From a checkpoint of a small self-supervised image encoder.
Model: 4.57M parameters, arch vit, norm layernorm, activation reglu, patch size [8, 8], layers 8, width 192.
Data: trained on seven-segment displays showing three digits, 97500 training examples, 32.0 epochs.
Rows from block 4 of a small self-supervised image encoder, named by matrix and row number. Rows with one number belong to one neuron. Each number is 128 + 24 x the weight over its row's rms, rounded and kept within 0 to 255. All counts start at 0. Numbers have three digits each.
After each neuron's rows are labels from the 100 images, of 14848, where the neuron reaches its largest size: "colour at peak" is the nearest of a few named colours to the mean colour under the peak. Only what is clearly more common there than usual is listed. The data: seven-segment displays showing three digits. In brackets: how many of the 100.
# gate: MLP gate (model.blocks.4.mlp.gate.weight, 576x192), inputs 0-95
# fc1: MLP up (model.blocks.4.mlp.fc1.weight, 576x192), inputs 0-95
# fc2: MLP down (model.blocks.4.mlp.fc2.weight, 192x576, transposed), outputs 0-95

gate.419:153139176092163141198105086114146112121108121143156128127125124120151143146094104120116162163125136112094143157130079148147134114117142120147120113108146124132088134129125139141114123124153166097131139132119113165186148123179123077145119121111126162103132135137124133143158117080090150112
fc1.419:097123103158071094133121145124124143126113117127124157110105130135088095156199127129148117109117113158125143133124140105119132121128113096116132182151117132137178118100112066103128149145133111146121154131114124108115135125066122120139120134126147094156138173130168110126140145174141107132
fc2.419:090110156148164159118129142144131099174130103116140155092141117149116138146108119106194089119127155134161081125108128142144140133078114110131153135112087141090136137132111149130096133116113134135157171186161147089113098109104173096161142141141130105124113173110095127103130113103115127097
colour at peak: black (68)

gate.120:093112193126149124135101127119105164094134149145096124146125111153085107157107152163173111120107171142154122113095150113139107126103110114093113159125128094100159106140154187154110123118108136137119135112136112114143154115172115134128141156137119115113157122121121172118117103155090051098
fc1.120:128168078117118140115147102116145138141140104126149122131117145144146130083106076084097169146127106101120106127158102168131129153152134137161156154107153154160080185100143098101139156161126106172137132121139115112096095122103128117102114137148148132162117155138141103146100150115136155120
fc2.120:087111162143115123121131135137123172142094165142117121136126126104128108131135142114135095089115115155159180108136058110154135131098144122099138118109162104101195076140130110119134109121091178102149129119079136099129144195116138114182132152141147126137151119107068133131117146141125141182
colour at peak: green (47)

gate.153:093121143120109125135170121105116140118120154100157106133091109142109118108131119150065119124129167104109151151128137116092131140149124086082109088128120146137127164144130173139171155148104197167130194124118127136157135133140110113074103137103150121142151136162148097104115142109116134122
fc1.153:171119122129157106126061125113139128144199105177132120114181148129150129149139130104169134119145117114134105096100127124178124119129135162175145160140116111130131105115123132127110088116136080104106068151121114145125112140140124134154105104165086112099106126115121165129151147110133098120
fc2.153:117124143079154159115149098163121142093104136138103122109086120107155159169152107103177123144084098133136129103120154124113156103108158098126139163088116109113129148122167109107117126105100215102118138078124141137145166160141094151116124122157128125150155155114113157128118145163156133168
colour at peak: green (31)

gate.170:081114134131138142093106153138103115145143121142098103109129106190105082184150166152113126137118175155108145133127079127122083165120112115122128113153138130130150144146093142106126142162129155139105146133116140167114074094121110134129099152145106103106144110163153110154116089137086087129
fc1.170:142171143109150128140159118157159121118111112151125144109110120099097115110171138130130167104172120145155102152105135159126103139133101138072156080119098106103133113109191102147176158121099132133173128148130138139094148134160104103145111121127154109107122111149103130118143120115146123117
fc2.170:130127104160117124148101140126134114134160116136128106104134128136108150127110160178096139131148131147104126157103149110100147103124083125125090122136129104166107130162109139116145107136128052140130128162156092088163131131116150125094113151092130176140104116124175128146153125106130129107
colour at peak: brown (60); black (30)

gate.131:118113071138107143116169131137111124099102094148153113128168116141085123112080149151094149151129142127115120097133166091105114108146104138150131108118128129084159110138113122118079123122103133109142143127132102131130154122094159135092147096115158138072104092113135116100152154130101151132
fc1.131:161137185128134115099100140125150113118153139134113151167113129119129128099130145108135111119114119128136102133127119144137135123147181115146134132184117084167170144140126140133178117120111062152101112092111112196127144111113099119114159156149157128136113146091069089121075171116136108150
fc2.131:110154125131162123193179133101122164162158139152143101151156112134130167141130109119115140141136147114155172127129106109109184154100122162118140143090037102068143114100108091115120082116160139114154143134118126106114143136154128102106102160151146164098172139102118129131151114128121169107
colour at peak: brown (60)

gate.93:105129139114165153111137106135144086103152116159156092169117164129135143086176138152116141137155145118103131104120165132122122123089162163096176163145141109110132146133102139134113106123141120144120131097110140188113147108124100131145119096135127100091139114094109096112145163131126102126
fc1.93:130126091142090124177145131123113139107107144125129102114158126134158125143151082102122087134077105175140146129180128108098134129120123125143101141089141118166140141117131124131127124102131114107162109155105127067114104092119117105147098105107105162145124100164183154113131108142144114116
fc2.93:135101125150094134071135136147133087131098153133143195128106140113123124092134087139151152127155116143135128162112128167081108110111115111111144116118140149127123136162097160135128131173131084111113145117089148174134148131156146081135110166160136109132111135134113104104127159132113129142
colour at peak: black (32)

gate.41:118110177123159151125125144119101114156169182148122126181148122119083131140083150097113093073145136109111096114091143155124113173134119127127103104113130110161160095148104088133110175137128115111133077144128129161108113146133130113144139172148106119145084164137191117097166174115110129138
fc1.41:124132147143127149077128187123136151109142132130082135126154119129109121116076118111202112117122136135132078134095142137132145145136114109133106092162103149163120135115097119116126133123142143124123092083116140151148128136091114110143117150113080127113117148131152129124137155148175134144
fc2.41:156117113110124120137132112168109086143113094146141165116118137138149130122122142156102136153160119143062123107124159114114147121105129109122129139102073142077100152111122152149127106149151144138109088077126111128153175107149130099116106116135140063124136144156136161105147105140077132109
colour at peak: blue (31)

gate.383:129126124094104120154102103100117143117105114145123084138099133098146112092195098140169106119093100108117155144115141096150130142124155124134132104164138070095128095180162084115118146164183122168149090133159175099138106102097129132156127106156122130161105117111108151135137153112081095107
fc1.383:140127155129117101161095135152118135094116124100138135133112122111161094077170114125140092108124131098177161167115136114124138173098136123136176089142149106072141098156163114146149150140148131146140104116145141143144078030080128154172135151165133122138131133107134139149135130121100131113
fc2.383:119153123117123118142153130111075130142099134111107141122149125135109123160122120151141156147116142137156129122096127162097172107091156126136122104129094150132117112136114142133184129110135160103162127108118090121135148115141113152138136110130105087066139169099156116166180113122123175124
colour at peak: grey (97)

gate.345:156090146155116148128173144111081140143124164098159092117116139161114129147125159103150125111124125180119159108157148124116094122086128121135105177157107127137107151115109115137168149091099102113163127114131135160128157084093106154085155141169126117159109107141171112156136132147145157128
fc1.345:130143153156095113144152117124111091097126150128130162099136151110141099156134146109157127111121128170139119082145123148124127143143124157105133152170153075100141105129140130132188102123146120072140155083128091100117079088116112133127164171147117116173142129146159132143162090144154106137
fc2.345:091126106119133176079120137121121155105149156196115094135165098136133142148160097131135137117150096124127132148101146103143108105115137124121144106117130145138136148151178164143111097091112127137132134125116102121163139132148120142117130099162092063111171095153111145123134173141126107152
colour at peak: brown (76)

gate.438:123106108132120113149111134121165097121143088125155184115106166131111133141096151105071101130139074132140108179115119150135170141139085115172172131128138153134083129126082136159125122120145076110142105142124123152157113145078073124155107132117093130101120148096156130103145123129136141146
fc1.438:149112105079120108153105098077152102077160082130119145140134127139134121144090169112136094102173114135152138143131077116109149146134127150158127177156102113146117136125136103137151119110141111149119136146115099175138139131097127120107114091156107145121122169117100096107135139130127175113
fc2.438:135074123140084112140126138127092138124131176117159104119083107149147102061132135134112156123110140104115152118100129161128080080128141081111127114177103135107159127061073153134126145121123121108132092137150137120129129149127077157140133147138127106118146123125131163154092107156121114156
colour at peak: black (31)

gate.142:169123163127046170141178141150125137175140127113145131087101112151128145076156114123111124150125125117096084152082112131163142110162113128152125119155143104136117142164119113090113096100129135095139120067146114122136144122125119117131147174135131150105141115135115179149155114134122152134
fc1.142:147106142160126127140142165160142136121130129107142125105118123122140171134104145140111090119147167142142063143097157132122147101175111095164124083130148143148119097121126109125147119156126146131085132110121088146115116150138126142121150136108101107136123168122143092143124156121131192123
fc2.142:123098127096132181098131164102129147128114154138145106127135125083147118111133186084105129151142168143104149133178106111147146110126110101123130129113118130127105174123134099113105119107100118131146119151128151122173158156119161123083125124120164179132140117137113141085153138116132100149
colour at peak: grey (81)

gate.545:141090130159105126161128157149098111129134125131087086110124126149120118089110104162147113154129185154110132162143135111112131151121144100130169171112138083098137121147117130131106127139125180112107125147110136174109146134109114138078121153131175053131159141153122128103094130142091130143
fc1.545:166152196124064102121162131133151121107112159133144148099117130133111086159080121126111130130142078161155122132122151127113144084107104124162140140129136141147121078147165156142106152141095121153173157127133098086183154093122179119146132129114147204110104146129129086122150136130147154116
fc2.545:088133116139148155137102133138121094103136154089135116153150123133108154107179126125134117131107138144128129153117132117129134126129161135068124079133076114121115135129116137162187123150157082152150133184144170122083114125151132120116128140106138112130104093132157154114126124119151106089
colour at peak: black (43)

gate.444:120138173121115133105109111087100150155162131155121155139110109109118160134129098121140131103120145159082093174149177180114117113102189116145137150129114090130087150142089135144116152110114132109105141125139139166099144167129078102118124113177133145141103148112130141095126138118143148133
fc1.444:157133157146124160110139120165117098129129091096140117161133120111107117142148129071094108105118129134132140169131167169092139139082156142138107133140136119167103147131126151166117158080107144118122090081135150151149132182146104128141119128103134118149138141102161127122138124138121140131
fc2.444:095142106117138136150097128165113155111108097153119138137142108197192142115114096155089138172166131120139128119119139148149148133119112138110138142103110107117123141121132115107126115149146133084105101098156100112140139108114147122131109139138145095144127113161139144110099164166101093119
colour at peak: blue (33)

gate.467:118109162148159131144113131168107110110146143119101145126114140122123078153138118166163119127086151131159136112094158142132127146116154097156127136142117157147144101135114154114139131162131118134093152149117145078131086168151111109100131131141100154095148181113087127137076177121100140121
fc1.467:124107120124097138171094092095099105142098073099128090194118113127139098155113127130110144138142113102107141126165109125144132143136108118101150138161070127107110126129102130176140138136138174112147087141147077160118136134086148113119097118116147094120133142122098119123139135147115112123
fc2.467:118137133130112125135123144149119154148176110112114179092099151112134136138133108119126157108083139128157132112080136153053140120145174114173133141146167167148167147113142091097117144134111141131115131138098150151159111148139084177119130132107108138164101140156141108114114111115141136161
colour at peak: black (32)

gate.471:124111106143143120120084171154086097145087142116103132142149099121152120069138076117138144087119115129118154123168149129130112095118143142133140141121130132106108138079120159134101142119138141119149095098161090164140143085101170116168123154132153105107132128093136139131207144143108168083
fc1.471:117103143150159152137108165142098143123082132121123151150162134095116117083145092124103084157120103109133134122143104145144127140136123127146154189137140105144129106120097116083130126133095116184135130111124117107115118115136163129112132107115161122058165114133088122106104155158123167126
fc2.471:115139118139100136158128134156095162170163116120161132119129165125126128138140126137128157132130135124191121108137121108122099154104095110114119081158153155147157118129107126124132154127077109109124120135073143140166144119136130145145126140113135179151123134113122146107136083085150147097
colour at peak: brown (64)

gate.470:128148154165084114133173126136145099131137121144154112146110107109156111159133118152095097123125129098139116121149155123149139107125118136128125104139145106124123144083143098149132128105136174135136140089105197148130171151093160109102114144133086112121107173131119129132127129110134105096
fc1.470:100195154150072138160160115140150132144171131132121122117093130085144111131162117139111128154141149099137123102137107114141121117143171141117123106113149155099117114137142109132161136111134158119108109110101164171125169140096170118119086126145097122133137119119125173151108122125154132104
fc2.470:143070091088099109143141129133081131092114112132118164149138142146131158115131132105139150119131103084110145149147138129125134079137101105118122144132141088172126120149137129154124130130109153142131135174076118085126134122138141145153152106111112107119122105147122084130121120110182130156
colour at peak: black (79)

gate.123:123125088123125165102150096113117096112119107162158150106130118126103113147106096139149114104094114152121123122112145125145119131129137150118128164108148149143125147167064182122085127098100163139143116161129172125111112161102112102094119076162120125106135107152126109079124120116133163107
fc1.123:105130096131112138124131119131147113127150152135102161121164113150154118123123116118159167108127113092129147108104128161167149109159131134141178144143125127126141106156146137172088101098148130103172142097090108116092113093154097138100156133167140162122155144119126147093125118134129108115
fc2.123:115146123129141132109147129146086107135142109147132138139166089091156121104144136068111136096111112117148121109106142115103129117153146150105129119119120149081170171124135147137132097177088167131134136123131111153142169092141114139157119156135143116164078116162119110103133109125177078084
colour at peak: grey (76)

gate.357:125127114146071138150107097141181145157113088156152176122158155134103114102078161115107149110153153147104093127143166140133116142131115158133113174115145154113130127113082099104132123118145109143115127142118137147136108148105141148104122123162146136103119110112143105132122141115125107146
fc1.357:109135098122089134137116099150154112106128149114167204119150188117097153138085146128081152098131116126108122118126139157108111150156114117153115147108186153110121104059096116083123133103134114113148136141086102152150115146094079159128111115121155151133138147142148113137104121114100124197
fc2.357:123128102163138138128112112115095110116113128132145107134109122147105129096143107148154160158183128111125166137089142167126102114080117102123128151159111171130165157093067096101120083128150108101111107135144122125136121136170131114095155149145099129133145183091134200132123110136124084125
colour at peak: brown (60); black (31)

gate.159:166120127118108110162124115077130127135166149144100106162095163139101150120129125128159147157131098090132145129131111087156130148127132080098151080096136120148097128087163145124176108127145104152116104168152158091101089146126105175103115155155127123112113102142147128146097128135143131123
fc1.159:164110116133116124114110130115155122117061105147135113136122170143105074100138126105109093155114149115158117174175103161170114155095121124130134121091101119116124139119188150109149079107108129142138112157127164162104134088109110121118162126152117096141143105157120106110113156158138126128
fc2.159:099152135108119132106179115119104116110181110111117117079157102138147151143117101180153153125144096148135136146092115117111138130092140089135118101155146130160118133106077106117160131118126138114112095107138132114177135153124160150165068129141085185134143126116093124150157106129104161140
colour at peak: grey (74)